Rows from block 5, named by matrix and row number. Rows with one number belong to one attention dimension. Each number is 200 + 20 x the weight over its row's rms, rounded and kept within 0 to 999. All counts start at 0. After the name is the row's rms in percent of the matrix's.
# v: attention query, key and value (stacked) (model.blocks.5.attn.qkv.weight, 576x192, the v third), inputs 144-191
# proj: attention output (model.blocks.5.attn.proj.weight, 192x192, transposed), outputs 144-191
v.94,156,188,184,184,251,230,244,179,242,206,189,209,181,212,218,172,207,217,162,159,218,201,202,201,186,191,174,188,235,195,248,175,197,194,193,178,167,202,211,193,206,191,192,172,193,186,197,195,227
v.95,102,181,204,180,205,243,186,195,242,193,220,229,210,193,200,166,219,230,202,188,205,165,163,163,185,193,193,195,215,181,215,191,211,219,200,178,222,197,182,185,201,181,176,206,224,194,207,208,211
v.96,091,215,194,213,201,202,203,280,206,199,210,209,212,218,190,163,252,209,180,210,222,178,211,212,198,197,184,209,218,223,205,220,225,178,200,221,183,164,211,182,178,189,223,198,211,184,202,207,182
v.97,087,193,208,195,204,248,208,161,183,216,216,208,191,219,221,196,198,225,205,208,187,210,167,197,155,204,229,172,208,218,194,208,229,197,194,200,178,177,188,216,184,166,221,216,260,240,198,224,211
v.98,104,199,221,188,189,222,201,190,154,199,212,176,226,188,254,183,204,172,218,209,200,213,197,226,225,216,158,224,213,201,200,195,221,219,206,197,194,220,182,178,231,177,217,225,191,214,222,176,173
v.99,105,220,177,169,191,203,223,216,175,252,209,206,206,212,198,208,227,240,179,230,189,209,156,208,156,191,193,209,195,160,216,195,206,214,189,208,219,205,167,207,204,230,189,186,178,188,169,179,205
v.100,098,183,196,216,195,152,200,188,209,230,172,212,208,196,195,171,199,207,167,221,225,209,175,204,187,213,218,195,224,209,184,202,179,218,191,158,220,210,199,178,194,186,173,232,180,183,196,215,181
v.101,100,214,205,177,193,209,204,177,190,227,203,197,158,233,241,225,204,234,188,177,219,159,231,206,202,195,196,213,188,217,217,182,180,213,189,162,232,219,250,183,205,202,169,212,196,189,223,206,177
v.102,087,219,197,135,189,218,190,164,196,221,222,240,160,225,222,192,194,229,186,227,169,164,185,186,223,179,215,181,202,177,190,209,188,210,224,211,227,228,225,239,210,181,192,212,191,174,213,203,193
v.103,100,181,200,170,196,205,212,170,241,182,179,201,205,204,238,185,182,167,241,230,213,200,213,187,227,207,221,203,220,206,232,202,128,188,212,200,226,222,173,162,185,206,202,252,173,173,204,182,213
v.104,108,214,207,167,184,177,221,180,194,172,209,216,208,185,189,174,204,204,238,211,214,204,227,221,230,220,190,186,207,209,170,222,245,186,174,196,183,191,181,210,185,162,208,215,192,175,172,189,162
v.105,095,191,231,216,234,249,177,168,203,193,198,186,198,223,212,211,179,199,214,198,228,222,186,211,183,223,189,224,213,218,220,178,191,213,225,215,200,209,211,212,173,175,164,218,178,244,182,201,190
v.106,095,183,212,216,179,218,199,198,173,217,185,190,243,142,211,236,213,225,191,170,186,185,182,193,169,217,205,205,200,182,193,210,206,159,208,196,232,205,179,170,211,214,214,183,230,188,210,236,188
v.107,132,196,179,216,216,219,199,209,232,185,228,198,172,222,196,231,151,160,201,197,183,227,205,174,208,194,231,206,182,212,232,209,183,198,199,222,193,206,198,193,192,195,215,192,202,193,208,196,210
v.108,100,171,229,230,196,205,189,192,232,198,199,170,232,220,174,216,188,179,203,165,149,165,189,189,199,194,207,229,182,200,237,198,204,201,192,215,182,221,200,206,190,179,210,204,246,187,229,206,206
v.109,087,170,204,208,211,209,193,192,173,162,173,201,185,232,208,194,196,173,206,226,247,219,221,201,236,200,179,188,202,229,218,185,155,215,195,172,225,223,226,230,224,190,199,195,174,222,177,192,186
v.110,090,202,200,185,202,221,201,187,181,211,194,188,250,195,222,224,175,185,191,190,195,208,196,177,184,201,195,205,220,166,237,226,168,229,157,206,210,234,217,200,197,176,209,199,202,188,236,181,215
v.111,089,190,218,185,194,190,193,190,196,192,226,239,239,221,186,191,184,211,209,204,161,192,197,232,196,184,240,193,228,204,222,200,188,189,195,191,196,238,181,230,193,186,179,210,191,205,141,178,199
v.112,108,189,178,190,226,201,210,175,206,188,173,185,183,200,216,230,204,229,229,177,214,199,174,187,211,204,202,212,198,211,188,202,222,197,190,186,215,198,193,226,231,212,208,187,194,209,182,196,200
v.113,105,195,209,201,221,178,169,228,189,185,168,180,219,165,153,219,195,208,174,193,196,201,199,193,199,195,160,175,178,202,200,190,207,194,226,180,228,203,201,184,193,194,199,177,227,211,195,190,224
v.114,083,212,228,188,172,192,213,191,199,180,192,192,211,168,177,184,220,217,203,195,197,161,176,195,177,167,223,215,185,184,235,226,193,165,205,196,210,207,200,206,198,218,191,184,210,196,236,228,188
v.115,085,192,209,194,193,189,169,161,174,168,231,195,196,207,227,179,169,200,171,180,209,195,200,212,192,191,207,220,173,189,204,222,200,206,203,224,240,207,222,191,197,188,197,195,216,213,216,189,218
v.116,102,199,209,201,200,163,214,196,204,204,212,229,201,212,239,224,198,206,222,189,219,176,201,220,203,170,215,261,223,200,217,180,206,215,194,162,215,238,144,173,198,212,199,183,198,191,208,204,181
v.117,099,208,225,192,210,217,188,242,199,204,190,223,199,153,179,171,215,158,171,223,205,211,209,233,230,215,189,182,200,164,231,200,204,226,186,195,178,189,231,196,224,201,191,172,186,205,230,182,186
v.118,085,186,212,197,157,212,204,175,194,175,189,207,216,189,194,211,189,202,197,197,201,186,181,175,210,187,156,202,181,200,183,204,206,212,201,221,180,149,212,260,204,203,189,245,199,204,200,200,226
v.119,103,191,248,212,191,207,182,164,215,214,215,187,169,195,200,186,212,210,177,206,221,181,210,237,204,187,164,219,190,210,218,243,220,195,207,184,227,185,214,202,215,188,204,211,196,216,227,205,207
v.120,086,207,188,202,190,237,171,164,194,195,198,189,177,200,207,208,170,189,223,207,176,183,205,177,223,232,211,205,195,197,204,219,176,206,176,187,216,182,239,211,230,183,230,192,197,215,210,220,195
v.121,113,196,180,186,176,162,193,210,164,191,200,244,183,237,193,232,189,229,205,184,204,225,222,182,190,160,200,200,182,207,170,198,181,187,189,183,154,198,171,148,217,211,193,183,209,174,196,203,211
v.122,103,191,193,232,207,181,204,237,220,199,206,188,215,171,182,158,214,205,192,232,181,210,178,238,172,204,170,207,218,168,193,228,216,217,208,217,207,204,183,234,187,204,181,205,171,199,195,197,196
v.123,107,244,224,203,176,230,198,156,203,200,193,187,165,173,208,158,238,203,203,177,220,190,203,211,219,192,176,179,195,183,177,218,192,224,188,213,185,172,214,229,214,213,184,183,186,210,222,235,225
v.124,104,179,202,203,179,181,211,205,207,186,198,234,216,175,204,154,198,225,202,222,235,189,170,197,205,174,214,203,190,188,187,207,175,201,205,185,208,211,198,193,211,178,216,140,185,180,213,234,201
v.125,102,213,189,204,197,221,213,187,219,180,199,197,191,192,192,178,202,187,262,204,235,218,206,180,198,209,200,189,175,201,207,209,199,229,207,200,203,221,217,222,219,174,194,200,194,214,215,219,201
v.126,094,195,188,219,227,192,201,180,192,205,207,190,164,200,166,202,166,184,168,226,195,207,232,223,190,222,219,230,201,211,207,198,223,164,187,226,228,201,180,219,231,192,192,196,185,203,191,198,210
v.127,095,216,230,178,177,155,187,163,237,179,186,164,184,169,203,197,192,186,229,205,203,197,194,197,212,203,224,210,190,176,189,191,208,193,172,223,245,178,210,222,180,210,188,157,197,211,179,208,207
v.128,095,203,198,234,205,238,209,184,197,190,197,215,206,183,233,195,198,212,175,183,175,206,188,221,181,250,222,166,213,203,191,220,201,206,203,218,226,190,195,185,179,188,212,160,196,176,184,212,211
v.129,105,210,230,188,213,157,215,218,197,184,177,217,188,208,191,193,188,175,227,197,199,226,164,216,166,223,221,219,222,199,195,175,221,228,193,202,189,200,212,201,208,193,170,176,195,181,221,212,191
v.130,125,213,196,212,192,195,212,207,213,232,216,190,209,171,210,183,209,172,172,198,186,184,188,195,201,198,202,185,203,206,219,185,203,198,205,201,218,183,190,226,192,203,157,174,198,195,232,196,181
v.131,090,188,182,193,189,193,200,161,180,189,140,185,183,194,202,189,212,195,193,239,208,209,195,204,208,202,215,225,223,176,228,181,190,171,171,197,198,187,191,237,184,225,183,210,172,191,184,234,201
v.132,101,226,161,205,207,212,221,193,233,217,230,210,201,183,235,185,222,191,195,197,190,143,193,209,222,209,181,172,197,190,194,215,214,248,196,214,213,198,179,179,176,157,184,182,197,188,179,192,199
v.133,120,222,184,191,217,190,213,232,214,179,201,201,231,226,195,227,192,251,170,213,209,232,251,190,220,184,221,250,182,225,158,197,214,209,177,185,172,191,193,215,184,221,216,187,209,172,200,205,197
v.134,095,228,217,200,221,191,184,206,217,197,200,214,191,198,204,153,240,209,175,221,222,192,194,198,210,184,184,207,197,195,206,227,158,198,183,195,190,184,207,242,172,202,169,197,196,207,195,213,189
v.135,100,212,218,183,222,158,198,174,231,221,187,199,208,191,182,190,189,236,163,197,207,192,224,176,214,194,197,186,204,212,210,212,174,216,194,197,165,199,231,210,235,197,195,183,216,163,183,177,237
v.136,124,208,199,203,223,184,230,200,204,211,212,178,177,175,205,174,233,207,222,188,181,162,191,204,215,215,191,227,197,232,208,239,198,210,199,227,213,209,194,218,214,218,220,202,165,231,174,210,197
v.137,114,205,206,190,232,181,202,207,205,199,214,248,184,207,188,233,195,198,187,204,194,225,197,211,187,164,219,201,173,252,164,197,187,213,204,177,201,180,216,172,193,186,207,219,204,202,181,175,211
v.138,096,239,182,203,192,227,204,196,213,214,178,204,199,211,203,213,215,199,210,202,198,194,225,201,231,186,197,233,183,211,161,184,184,197,198,216,181,195,176,232,213,215,164,182,190,195,210,241,207
v.139,097,245,212,209,177,206,199,169,215,237,176,187,194,172,205,181,193,188,211,205,182,179,217,219,186,211,206,219,244,172,204,183,201,232,207,202,232,190,200,200,204,175,206,188,203,226,194,189,199
v.140,113,200,159,164,203,204,194,209,194,196,204,191,187,211,191,213,210,183,170,203,227,203,186,212,199,229,211,153,175,187,220,195,194,177,182,221,230,223,172,209,177,222,184,214,227,244,201,171,228
v.141,100,179,196,180,208,221,205,215,236,164,197,193,200,219,196,189,215,191,212,242,228,197,194,213,181,196,197,167,182,199,234,224,181,171,199,230,224,203,223,200,203,198,188,171,222,213,220,200,189
v.142,117,196,191,220,192,198,197,188,216,192,180,193,200,217,179,218,185,192,231,204,211,163,220,226,200,183,207,240,208,211,198,216,195,156,185,173,215,166,209,187,201,174,209,243,175,232,219,227,187
v.143,101,207,187,206,187,200,190,180,186,203,179,233,215,206,207,186,201,222,149,223,213,211,209,188,173,205,213,172,227,220,226,186,216,186,178,200,195,217,205,163,205,174,213,207,202,194,214,235,198
v.144,092,168,186,172,164,176,198,199,188,186,189,239,211,196,219,206,205,220,235,210,205,228,210,200,183,203,196,197,200,242,187,223,247,200,191,194,194,193,239,234,204,187,194,174,224,193,196,183,205
v.145,098,163,220,198,212,187,222,227,192,195,199,192,170,206,190,178,182,223,222,235,212,207,223,201,234,187,237,196,214,183,202,229,197,201,148,215,219,221,271,183,204,191,194,189,197,174,217,244,188
v.146,100,217,208,197,215,175,201,197,193,243,214,238,186,218,164,212,210,204,201,223,190,198,196,211,203,212,194,179,182,197,235,167,214,171,210,176,252,207,191,212,198,194,211,212,161,196,207,169,168
v.147,097,247,194,198,186,177,225,221,212,201,189,212,207,197,194,202,173,166,186,242,192,188,213,173,224,204,166,169,191,224,194,202,215,191,177,195,195,180,215,221,199,174,189,189,203,216,198,180,180
v.148,093,207,224,193,225,206,222,203,206,175,181,173,214,172,213,184,211,195,209,189,213,208,211,186,181,207,236,198,228,196,196,165,215,213,197,190,189,212,198,178,192,193,227,189,191,190,184,213,189
v.149,087,192,217,192,190,172,201,175,171,201,179,195,210,216,178,202,214,171,229,236,220,213,201,207,217,209,176,206,168,187,196,218,214,183,190,211,170,172,198,201,180,197,195,220,197,240,220,193,201
v.150,091,196,187,237,206,203,224,190,179,207,181,224,179,231,187,178,212,209,208,217,203,187,190,220,201,226,150,202,186,185,212,170,206,180,214,226,181,210,197,207,231,192,198,186,208,232,206,190,196
v.151,110,203,217,187,210,196,253,186,217,206,199,248,179,228,162,209,205,152,194,216,142,218,182,158,206,209,194,227,177,176,166,194,172,191,215,204,213,200,204,224,204,227,191,240,194,216,214,208,173
v.152,090,196,203,197,188,233,192,171,190,189,156,160,242,208,192,191,208,206,171,218,190,197,172,193,223,209,198,201,180,191,211,169,215,182,178,224,220,228,168,215,191,192,206,217,202,206,199,176,209
v.153,092,234,182,200,170,220,184,203,191,174,198,197,185,168,219,195,239,214,191,228,220,203,189,231,177,225,174,227,192,223,215,216,191,214,197,228,192,200,211,167,197,137,198,218,196,207,205,197,168
v.154,089,201,197,195,222,184,192,212,186,205,242,171,231,242,189,222,165,218,213,195,196,213,211,206,229,177,201,182,222,201,190,189,216,179,202,203,198,207,222,173,227,240,173,198,226,190,162,204,219
v.155,090,219,188,180,184,205,192,185,208,210,222,209,200,199,230,204,191,179,203,207,227,201,190,216,178,173,174,162,223,216,196,220,176,230,211,225,186,184,161,223,181,171,185,182,188,165,191,215,208
v.156,097,191,202,165,216,197,167,191,210,179,243,204,211,173,204,218,219,242,201,185,222,243,183,197,165,180,185,208,191,170,179,193,180,233,206,204,171,213,206,187,198,197,184,188,204,235,237,184,210
v.157,087,184,181,231,210,186,174,227,192,165,229,168,223,202,175,171,195,212,207,194,209,201,161,191,230,183,219,218,214,225,167,215,192,202,187,190,179,229,195,179,222,209,181,201,220,216,188,189,194
v.158,101,216,207,180,201,170,183,157,162,230,229,218,223,201,243,204,166,181,182,240,194,201,179,217,188,189,212,178,240,215,199,240,213,210,192,215,192,198,169,243,176,191,226,177,181,212,189,160,221
v.159,090,207,198,203,206,186,205,203,201,242,208,250,183,219,188,179,209,214,235,205,196,187,186,209,199,186,183,226,226,193,232,194,176,183,224,195,167,182,174,191,222,202,211,224,194,204,210,215,184
v.160,095,197,182,187,189,188,220,212,219,201,225,222,168,231,189,191,216,217,213,174,201,183,202,192,187,164,221,214,175,185,159,192,202,219,207,220,208,184,224,198,204,162,231,211,218,201,196,223,223
v.161,096,168,204,189,235,255,159,207,211,206,219,202,218,199,232,228,185,203,197,174,194,219,198,230,207,218,206,202,168,218,189,150,201,218,202,202,194,173,203,208,224,167,204,234,169,199,192,186,242
v.162,108,202,184,209,197,160,213,204,227,183,174,207,227,201,194,178,218,220,170,213,206,213,167,219,166,221,194,207,206,227,188,183,200,209,195,201,230,217,197,171,173,234,172,181,195,207,176,189,177
proj.94,135,171,208,213,200,199,176,206,223,191,173,192,250,187,211,205,205,241,219,168,202,203,187,170,163,225,214,211,196,209,188,211,190,183,208,206,262,208,177,206,210,230,179,222,193,222,183,196,183
proj.95,098,194,203,204,199,216,182,211,233,190,219,158,195,202,204,205,191,215,224,181,213,206,182,195,206,194,239,211,214,201,160,199,188,155,196,201,218,213,208,231,180,227,216,179,191,162,204,214,206
proj.96,083,195,197,222,227,170,234,152,198,186,204,195,188,202,175,245,150,216,251,191,205,192,185,218,193,186,257,179,207,188,166,198,213,175,171,199,195,223,224,205,167,195,190,199,204,205,222,199,175
proj.97,090,213,207,232,202,186,157,221,224,211,175,193,192,211,181,204,192,197,228,190,210,193,220,218,213,151,185,217,186,214,193,204,155,163,194,201,205,241,205,187,193,218,186,195,196,197,213,227,187
proj.98,101,203,219,219,190,191,199,178,220,192,195,147,204,186,140,224,159,205,212,213,208,175,203,209,197,195,211,194,187,217,162,156,188,204,218,228,204,201,209,205,238,233,190,174,224,189,219,212,205
proj.99,104,179,221,223,229,194,242,192,214,202,196,197,176,170,224,191,212,209,200,193,187,166,240,187,190,207,183,167,195,195,196,214,183,200,190,180,239,195,202,206,203,177,217,198,209,204,197,182,179
proj.100,094,249,198,171,215,233,218,208,196,224,216,196,201,207,211,201,206,208,219,185,198,194,241,199,208,189,216,184,193,197,196,230,195,177,167,213,172,201,220,203,194,208,176,165,230,213,197,209,208
proj.101,082,167,180,200,240,190,174,238,189,189,210,209,216,187,162,165,192,185,227,207,184,211,206,226,176,188,190,174,207,208,227,176,195,183,219,202,164,205,156,202,200,216,210,175,218,188,209,186,184
proj.102,086,171,184,204,212,190,214,239,185,170,170,190,235,175,207,221,211,187,216,165,207,199,217,213,186,204,183,188,157,225,195,187,238,198,183,160,208,152,235,205,177,226,229,205,200,205,181,186,186
proj.103,091,231,195,196,210,205,161,214,180,197,222,224,220,213,161,204,188,216,192,168,166,206,201,208,188,226,190,213,200,211,181,188,205,170,180,182,172,163,189,216,203,234,197,178,232,204,217,193,198
proj.104,108,169,198,205,203,195,203,218,196,217,185,184,222,183,205,213,228,206,218,202,219,186,225,202,185,175,183,220,162,225,209,158,164,212,188,206,180,215,217,187,220,186,169,181,204,220,236,187,174
proj.105,091,198,184,194,193,149,189,213,237,190,200,201,197,181,171,226,228,211,215,205,220,227,212,179,192,165,180,205,186,214,201,210,183,132,226,199,204,224,205,199,218,223,205,171,232,183,193,189,210
proj.106,098,215,203,197,226,176,228,215,216,221,217,207,181,229,204,171,227,194,187,227,190,198,232,208,215,185,206,196,201,200,200,198,161,200,228,185,212,202,202,210,190,167,194,217,221,195,184,197,201
proj.107,125,203,219,198,189,201,156,182,227,181,206,207,222,180,208,183,200,204,184,212,199,195,181,225,193,218,182,216,236,190,201,208,202,183,225,182,198,180,198,218,207,231,186,249,202,199,196,222,235
proj.108,096,195,195,195,190,182,177,197,156,221,213,195,190,220,193,181,203,156,180,224,219,194,223,202,230,193,180,201,212,203,209,202,217,209,215,176,189,192,199,207,217,228,187,206,173,176,202,182,195
proj.109,094,178,175,162,229,173,190,211,210,224,165,229,207,175,208,220,224,198,170,203,179,183,179,168,177,198,256,227,221,186,215,202,222,178,197,204,168,219,159,201,158,233,209,190,168,194,192,220,182
proj.110,083,234,214,190,171,188,175,187,227,192,225,177,184,198,186,153,179,204,184,205,188,218,214,216,215,216,231,183,218,259,152,170,220,203,228,192,205,155,201,187,219,219,207,205,160,212,212,189,210
proj.111,081,189,207,229,195,194,232,216,208,214,195,188,210,193,191,199,209,189,214,199,187,178,198,209,214,199,199,221,169,185,181,203,225,193,185,203,206,157,199,186,249,214,205,211,188,211,229,181,154
proj.112,105,227,221,191,156,227,190,220,211,192,217,200,183,174,187,181,227,194,193,231,194,196,196,177,217,211,225,215,203,188,179,205,196,199,191,204,184,186,169,190,216,199,203,212,185,197,217,190,190
proj.113,106,167,161,207,179,177,228,217,224,226,196,214,194,195,203,218,218,195,199,193,229,191,208,217,215,196,186,208,170,178,205,183,223,189,215,176,212,202,219,200,212,201,230,195,224,193,181,216,225
proj.114,091,199,205,207,182,201,198,227,195,199,184,236,206,227,209,201,206,207,189,211,226,237,204,174,163,208,209,145,226,245,202,198,183,187,188,193,198,153,170,197,248,203,211,195,211,177,175,230,251
proj.115,087,178,231,178,167,205,214,231,206,213,194,214,199,211,176,194,183,204,202,205,201,194,219,160,223,186,228,169,208,217,197,214,220,177,205,223,162,211,182,223,197,219,210,207,201,197,181,215,197
proj.116,095,202,184,196,218,240,182,174,186,209,197,201,196,217,163,197,189,170,209,199,203,227,175,210,181,225,222,215,196,181,156,200,205,202,201,226,224,194,236,216,188,174,204,233,198,175,231,175,161
proj.117,104,191,178,172,211,177,217,193,186,198,221,198,173,212,205,228,171,172,195,190,221,196,202,231,207,222,207,185,181,215,239,216,178,165,221,189,201,183,240,192,174,181,196,214,196,175,219,230,190
proj.118,085,211,229,203,204,184,220,256,201,195,212,209,180,190,188,242,222,224,217,174,205,186,193,180,180,218,215,196,231,185,193,203,215,224,193,210,202,232,210,233,203,213,253,169,177,200,215,188,210
proj.119,086,208,199,158,201,212,214,181,208,206,200,211,201,174,210,176,181,183,229,190,207,219,209,197,207,200,234,162,227,203,193,183,208,186,188,210,181,185,222,197,192,183,183,204,234,205,227,214,171
proj.120,081,219,201,204,208,138,236,258,177,202,189,214,213,192,180,190,231,203,217,187,224,228,192,195,211,183,219,206,194,221,201,217,189,188,198,183,168,219,212,229,202,225,157,220,180,184,225,183,215
proj.121,106,189,222,233,232,175,180,203,194,169,208,196,228,209,180,207,173,224,181,202,179,239,176,213,219,229,199,146,189,204,194,207,183,226,192,191,178,207,181,212,187,223,230,207,219,191,213,189,236
proj.122,105,208,186,179,173,181,194,218,190,225,166,165,191,204,191,199,213,216,192,212,203,169,187,192,212,173,216,199,217,220,222,171,210,184,177,197,229,159,165,214,221,174,212,174,220,208,168,254,179
proj.123,110,204,176,163,229,200,212,171,197,207,184,234,224,211,218,180,168,213,214,176,156,181,228,209,180,178,209,227,191,187,223,197,195,184,186,195,201,209,179,234,198,184,186,225,210,194,214,212,193
proj.124,104,216,238,208,198,195,207,213,194,200,207,207,208,249,204,245,212,188,212,166,201,211,211,188,206,200,247,157,185,193,191,217,203,196,196,237,197,145,198,197,180,191,221,218,187,209,215,209,229
proj.125,109,195,232,201,205,236,218,168,188,231,224,223,190,194,241,196,210,204,201,181,183,179,210,180,207,218,177,201,164,192,211,196,194,153,231,189,194,187,190,177,202,192,160,195,179,196,184,212,229
proj.126,085,199,183,203,178,163,228,187,189,213,182,190,194,177,193,194,222,223,202,233,192,228,235,167,177,172,182,172,157,204,202,189,185,185,234,154,163,189,219,173,216,205,160,158,191,202,210,199,189
proj.127,101,197,174,207,219,201,204,184,177,197,199,171,194,228,184,180,240,218,200,201,210,195,178,201,178,215,203,198,198,202,195,176,184,198,183,215,225,191,217,207,202,206,191,248,203,197,204,203,162
proj.128,099,211,213,194,206,215,210,192,209,214,198,145,234,172,177,213,185,195,185,223,179,185,223,186,167,182,164,199,246,203,221,207,199,167,208,209,200,212,202,192,202,170,204,238,206,197,174,168,203
proj.129,114,190,221,184,213,194,207,221,180,170,161,160,201,195,202,171,219,215,237,208,205,191,192,203,233,197,224,222,185,170,165,202,199,167,223,166,217,184,187,207,213,212,228,180,182,208,200,195,204
proj.130,106,191,176,180,181,210,198,201,202,184,216,251,183,215,212,205,196,235,235,170,245,165,177,183,203,187,205,199,217,182,199,208,173,189,188,218,203,191,182,154,207,181,212,237,197,174,165,241,210
proj.131,093,213,190,184,196,200,156,237,216,199,206,219,194,173,217,183,167,184,176,180,208,218,193,187,217,213,206,210,225,216,189,227,201,174,176,207,185,216,174,204,205,207,222,147,199,189,211,183,192
proj.132,100,210,201,191,189,228,181,163,185,206,200,193,208,213,215,192,182,203,178,197,158,218,202,202,179,187,186,223,253,202,238,209,180,167,214,199,180,183,172,219,184,216,252,223,212,202,230,193,201
proj.133,114,178,183,234,200,151,185,216,198,172,191,191,183,175,174,184,202,160,195,215,190,193,175,234,192,213,190,160,178,233,205,208,211,223,218,194,184,221,228,223,214,194,181,205,204,223,200,210,168
proj.134,085,199,177,164,161,193,181,205,232,214,208,193,185,193,181,221,173,207,220,160,217,207,222,224,214,219,222,187,225,199,216,214,211,203,215,210,223,202,179,157,221,196,235,205,190,176,181,206,204
proj.135,089,187,219,233,191,221,200,249,196,201,204,206,197,183,169,258,206,189,225,198,194,226,181,212,221,171,179,185,199,168,237,189,222,186,221,184,250,198,172,188,190,217,183,195,205,202,206,216,199
proj.136,133,238,205,163,204,202,168,179,219,199,210,209,211,233,247,198,164,202,189,198,230,207,216,206,223,200,218,265,219,191,198,207,193,194,176,186,161,214,178,211,210,209,208,214,211,221,224,197,194
proj.137,116,216,189,200,201,226,181,183,181,210,211,146,250,203,195,181,186,227,170,213,171,222,225,200,190,217,165,196,239,166,235,197,222,183,218,179,236,195,200,198,235,211,211,201,204,205,201,176,210
proj.138,096,186,179,233,177,199,190,193,223,169,205,208,158,224,198,208,216,166,213,221,226,205,183,189,213,195,185,193,156,207,198,225,210,231,223,173,196,219,241,189,177,200,218,193,210,210,235,192,209
proj.139,097,195,208,187,188,193,181,175,182,200,212,207,204,199,227,203,206,215,190,184,204,203,179,181,210,226,184,178,272,186,213,230,194,211,215,216,192,199,200,238,201,204,209,202,157,164,179,178,205
proj.140,120,191,211,228,230,203,203,202,192,218,191,199,212,212,224,171,163,197,202,179,188,201,231,162,198,171,194,254,198,205,220,190,188,197,168,198,182,216,205,178,224,228,202,203,182,208,218,206,206
proj.141,090,176,196,198,188,189,203,184,159,232,196,207,171,195,222,218,198,191,187,168,170,188,203,215,226,190,234,207,218,176,192,189,175,219,203,195,216,234,191,194,215,213,201,216,158,197,187,181,202
proj.142,118,209,197,166,152,181,205,187,171,182,229,215,195,198,222,203,226,219,160,201,198,224,204,209,199,243,210,183,209,158,164,181,215,214,201,201,195,222,199,210,196,174,190,166,190,156,221,177,201
proj.143,104,189,226,175,231,217,202,204,204,186,189,189,216,142,214,175,185,218,197,206,175,237,223,202,198,182,175,217,206,207,208,192,196,175,206,199,219,208,201,219,205,203,201,175,179,191,180,182,237
proj.144,094,203,200,207,218,205,180,202,205,196,186,206,229,164,204,193,187,180,172,173,211,165,211,173,233,187,186,177,210,189,188,219,176,180,210,248,205,225,162,205,197,192,206,216,150,176,203,206,181
proj.145,106,203,194,214,214,240,195,190,232,214,177,222,179,234,182,198,215,199,181,198,185,185,178,179,185,173,200,218,180,211,203,170,206,194,215,230,202,189,158,190,185,217,190,205,220,202,191,206,177
proj.146,082,181,228,171,211,197,216,175,192,169,231,210,207,181,211,211,175,210,245,165,175,210,212,198,210,231,226,212,208,239,147,183,149,206,212,215,180,177,174,194,181,191,178,209,197,201,175,219,227
proj.147,099,179,193,220,216,211,193,184,182,179,220,219,213,217,196,192,229,209,187,164,198,185,209,215,157,192,211,247,199,201,194,198,172,211,197,206,193,224,172,196,197,210,186,211,188,225,180,206,205
proj.148,092,234,209,195,162,188,177,211,194,237,204,245,201,226,171,194,200,177,225,212,193,187,174,201,201,196,191,198,180,223,222,217,219,200,217,204,190,189,178,188,225,207,202,215,199,228,242,221,203
proj.149,083,179,190,208,237,238,225,205,205,201,229,201,190,205,184,194,216,231,180,187,201,187,213,184,184,206,212,236,208,216,229,205,203,192,203,193,223,212,222,169,203,179,201,186,176,150,168,197,220
proj.150,090,213,205,169,173,219,173,223,208,219,221,207,187,194,205,196,204,212,188,222,165,217,200,187,182,203,227,184,199,246,200,224,178,227,182,214,187,172,229,171,217,204,187,199,216,215,195,207,167
proj.151,108,223,183,227,206,155,181,168,212,205,198,197,193,165,193,171,177,229,193,195,213,213,218,226,222,208,232,210,226,196,207,170,186,179,200,178,170,220,191,184,204,214,194,155,179,174,183,204,204
proj.152,095,239,203,199,190,209,210,205,202,214,216,226,187,191,211,222,199,183,237,183,190,181,186,197,196,189,224,207,224,187,218,228,197,191,232,187,210,184,186,208,229,228,228,235,164,224,179,174,187
proj.153,089,178,226,190,192,185,212,208,216,186,186,167,201,225,214,251,218,207,198,180,178,216,212,192,195,164,218,154,219,196,142,176,201,183,193,174,227,194,223,240,221,213,228,225,197,191,193,215,219
proj.154,079,204,214,195,204,225,220,174,233,172,215,181,202,170,195,161,200,189,192,203,225,222,210,214,215,196,203,227,166,191,197,207,198,229,158,187,228,173,221,229,199,175,198,210,175,202,221,182,212
proj.155,091,192,202,203,203,185,182,229,203,204,214,188,233,204,226,205,209,193,182,182,164,203,203,186,244,189,188,198,172,231,190,169,215,201,174,187,211,190,224,196,221,205,221,219,207,208,234,193,199
proj.156,089,238,177,231,212,201,187,213,184,202,221,217,219,175,213,182,210,203,183,217,201,155,224,211,230,223,220,162,194,197,215,219,220,191,211,200,197,192,219,211,182,190,186,185,173,183,193,194,208
proj.157,092,185,228,181,210,197,228,194,238,206,184,200,197,219,221,188,198,192,193,186,213,202,219,219,208,161,209,158,217,163,208,222,193,206,203,238,229,215,200,203,175,207,195,185,175,171,197,176,200
proj.158,108,185,190,187,220,226,202,183,164,198,182,186,216,209,197,210,240,176,229,162,222,214,203,214,239,194,206,202,183,191,164,198,211,213,225,188,219,221,180,193,211,192,216,181,189,192,199,192,182
proj.159,088,175,172,188,246,211,234,216,188,204,199,208,243,186,190,192,198,223,176,198,182,192,188,169,250,219,216,181,197,186,232,212,205,205,175,228,195,201,219,172,203,217,190,179,205,173,202,155,204
proj.160,100,182,191,223,188,207,205,205,178,155,186,201,245,201,209,228,197,208,192,197,196,219,183,209,202,201,231,181,209,202,236,221,194,174,219,193,235,210,191,183,170,204,182,213,187,204,192,211,193
proj.161,088,208,184,239,187,156,229,197,189,156,200,196,188,186,186,198,220,213,225,184,186,197,183,212,201,220,194,187,201,213,210,219,200,205,206,194,187,210,164,211,196,182,201,154,218,186,235,225,158
proj.162,103,173,209,214,204,232,215,217,211,218,216,192,206,195,201,206,206,202,217,192,210,195,224,154,237,174,209,181,166,213,204,216,218,204,202,237,182,188,185,205,215,193,222,236,172,203,183,210,218